{"encoder_activation": "gelu", "encoder_head_dim": 16, "encoder_fused_qkv": true, "encoder_moe": "top_k", "encoder_drop_path": 0.15, "encoder_expert_mlp_ratio": 1, "fusion": "cross_attention", "decoder_head_dim": 48, "decoder_bias": "all", "decoder_inner_norm": false, "weight_decay": 0.02}
Rows from block 7 of the audio encoder, named by matrix and row number. Rows with one number belong to one attention dimension. Each number is 500 + 50 x the weight over its row's rms, rounded and kept within 0 to 999. All counts start at 0. Numbers have three digits each. After the name is the row's rms in percent of the matrix's.
# q: attention query, key and value (stacked) (encoder.blocks.7.attn.qkv.weight, 960x320, the q third), inputs 0-63
# k: attention query, key and value (stacked) (encoder.blocks.7.attn.qkv.weight, 960x320, the k third), inputs 0-63
q.241 100:514502473422463460493520449555507446476551489469517536532488486439447516545524464497637534542560509585537444438514527446516614530554511530468473537464469531522569474522460550470502489471536386
k.241 101:560439507467456463475519394505532515502512530463518513530481430521573508458441454567464509501393414439534461511579577435542405466497407482470479505468498506490550464480465399599467524571472602
q.242 097:505482524437483512442508429532484488462480486534567471523517585459454546517580570527561438528435422575468538531531479490591506479447505536618521491617514474475465516509559513550525395556550526
k.242 090:502540514491509534505492548569536407460496516511538423530512370515433367581466566522554495479492440565409466470474480507504512472526456428509465568521448590470509478408650516572464536555517498
q.243 104:447543468586563439523431510478453551457472466401447487539512492514454515440567434492465455506500394499505430523493400511433481548492567559545484457497456456472427545408541421489484553500531420
k.243 105:451417422518501541510521530449511425529426465514520512531445491451516509434455560491470455491517500463493470513465515583450503530481558432411463443420476431572525404488542655414475556497443590
q.244 099:524457532548452595447441520576477481532496588499484490451579532489483498499464479411521513481568477473555563540417437502588560466563457520483420556467535524457531571577482459521508516544393419
k.244 100:519537539532454485489510549487483421463517492579595488530542524464508528391455540454493510543483467470632461488527541541514489521476381509393528470486570530444495420508504487434587490530518472
q.245 101:570524450535489416444578449552579477489475435583479460478436485480567484493452483514525400529507556590504576518491486504489498446437537475569555426432515571442504532494490559467435499476447478
k.245 098:443547535529446548576550475482479408540487505467503497559412450460460395523480468561518593522512539528558544503507430477543498534489495417491474540518474443509643518464550554502444532526553478
q.246 096:419568489467536588536498480455540532556591563562460535502485585529483581473525448525498457532482526474491424473466616531531480422421511532542369477589474429507489555528536503509529475513495454
k.246 096:559517556550515557488512429534471382419520513468527494405571452563501442578367558413553493555414475531483537450513475573440537421494469497503521451519570556447508483407580471493534472437537478
q.247 107:484521504502487463493439494537506448497475489445542483458520479593451580548546473448474555548541436503404469474454466514449515449499537508474565568506436488474520501551465512488474478472507497
k.247 104:586509472466569499594480440478556478524448417454482462584491477505502567481455474494508524437540555477574397503548565508501546408500532435512488540490572492530524501480535416441592446520503497
q.248 104:459525460461460458565575612529584490535554559564503470481509454488533506437553505453596444556422481468419470494597486439445552451492548537540489465563531509500531407447513408516472513498429491
k.248 105:531511527493497506483529563551435528486516422556457516517534568538448552475470513488457423438515463503494511484437477449506515454484493467553589457528407535485576530502537598474467630529526521
q.249 094:544530518543426507483485456487494511510573387413604431600447559466466529468512491433546509550420443480508522549558522486493546479424540556496440458407375445521455483496381494469487447625490413
k.249 094:541574411472487504375485564491585515564481525459458391451526430417555497564492526446588507522516518477395508441512525522453488499382492372482503427440513529519579469534589509444421511623515410
q.250 100:565455502519524458560495513550469534428552568554597456548538591500577505571520491460563415489547395487520518455406465407513451426517523492495551472478566490425581439542546484567463410503499520
k.250 096:423442522493398602482475458503533458468521491469575552565519533535447477477538546565545484507460553557548431496433466490464465498436406417515571535563472520541482580478560569492461458522506578
q.251 104:477475508476471502472496528539526500635507539534525469387517519538515468430451524529467421537528536511452568580538547504449503502467577539494516491484611487462524618415587485449480552475576452
k.251 101:458522436511492429533476430504513531423584549590518463462465398551587505496387545551487438486524448526516508462517460472593498584468519536511452483474479446523491501547469501472393446475562549
q.252 102:471551441438543538452434498478464478435478436507542480500514503452463409521478556538518408526419589504486470499554480507484486512360539524550497560511516463472493439610548450456529495528464475
k.252 101:542529507504457550504540569499486517464500493418501509496482533526463533493501458491528531529538428453486514528464465534534534543454564435538456535550491593518531580469472500447355541477475460
q.253 100:486533534462525532523511533483518503497368482498535490364502511482425564476534520544399557495440495446524534447480467490420531481488515501483526595510409500405413534484532465594523543467488432
k.253 099:524501455529463474514649504512457502541540490467461545486501537489492513547456482463420506503504498452543507377502500551508547518537581495512523466457548558522436543504603520516467466490512414
q.254 098:577573509550500443391471563435460480521552473499449577582398519496570454416474475541482510473534499552398438514524448554423557494541485507492531492498475394453472562484578520444544507526544519
k.254 105:485499511541511481522522473481478586454528448486471623505415462404514528558456500525488589470565480497469550572479477514548496452470592527539426433490547401577416391509548548466472510519483493
q.255 091:478485574515550546515494504484535510548438509479482445508504518556492448611564583520537545503489418510478532440517472501477542490511459509548492526585438342471522454480420447508555534610584577
k.255 105:526517479619469414459557516542433498475491439547490455490479512533420466607485497528484490424496537514496410571591458599454490504493498597476482586573541482502456584470446497483587442482350492
q.256 100:477534511569447551403384519480529444528498498482453482428542440600473421510502500446498438619568430496477497460348487517534528501422472533552573499539500473484602512535478495466552508468487513
k.256 099:589570514617463423535437486575456570434511525527571423505521517435514500516559574536450457522566420493518516590407543482464437514497541507542402493454406498501464492468454475553520508444517505
q.257 105:460564512527478548549470502380569528457468525515556559587463544495621613488468565552436493463580458522521593579521464493566546540433571473527518475539497416610561444475536508467446596430429530
k.257 103:498373554544503522551401563458452477536539532475476517485481573413513594536477535521535491521451516519511475656538503538416497509531476433528457562499525494486513549502439564526600654595578527
q.258 097:450514606524483435502526455409516515527566531513536390458521535508453441501503435487479497512536511502465537436467466586486541498529484459453534446501563513524437443510540484511559556471469490
k.258 095:476479474539502577487560483451475558485476536452511491514523494520532610442457534595442513572498353478465462548498456454484482574453513493520573430490450472462490457452407457531532525522467445
q.259 096:479520585622562447461530495475547569568585463524546485443513530519490488469465468460484560494516508557478507526495435511585483571432441519458513459503518496553464411397445425576501560512454468
k.259 100:571380409386471481500525561556455515570539495506427478448490420423491531562477518514551450520503516452527503577462464534459453503475524583487450474501535530495588451482462486622478492527507454
q.260 096:509586529522558446491490498542584450444500539412518473544472443481521548506483468567531457478531535487528527496553481504532516499625617436480460493499559419495510542585440555453528589575532567
k.260 099:465586581488439473544506482475471563514495432516472497516498535471504510513572521474484472593584615488464538594486487425400397502481423423558368475565467488532645537513457434409567552571458599
q.261 095:551516422533532502392493476551576493486533449450552499518489471527457489514509474506502425423478481537513518486443453351489483504518537502481565563479462514435483429484530528503591445503413481
k.261 095:505505576485523515546514506568558532600516551452550468484469510555497533421514595481487558518456455522483439472436511471497469440482549487550428551532578536500470570473501497521520553508534514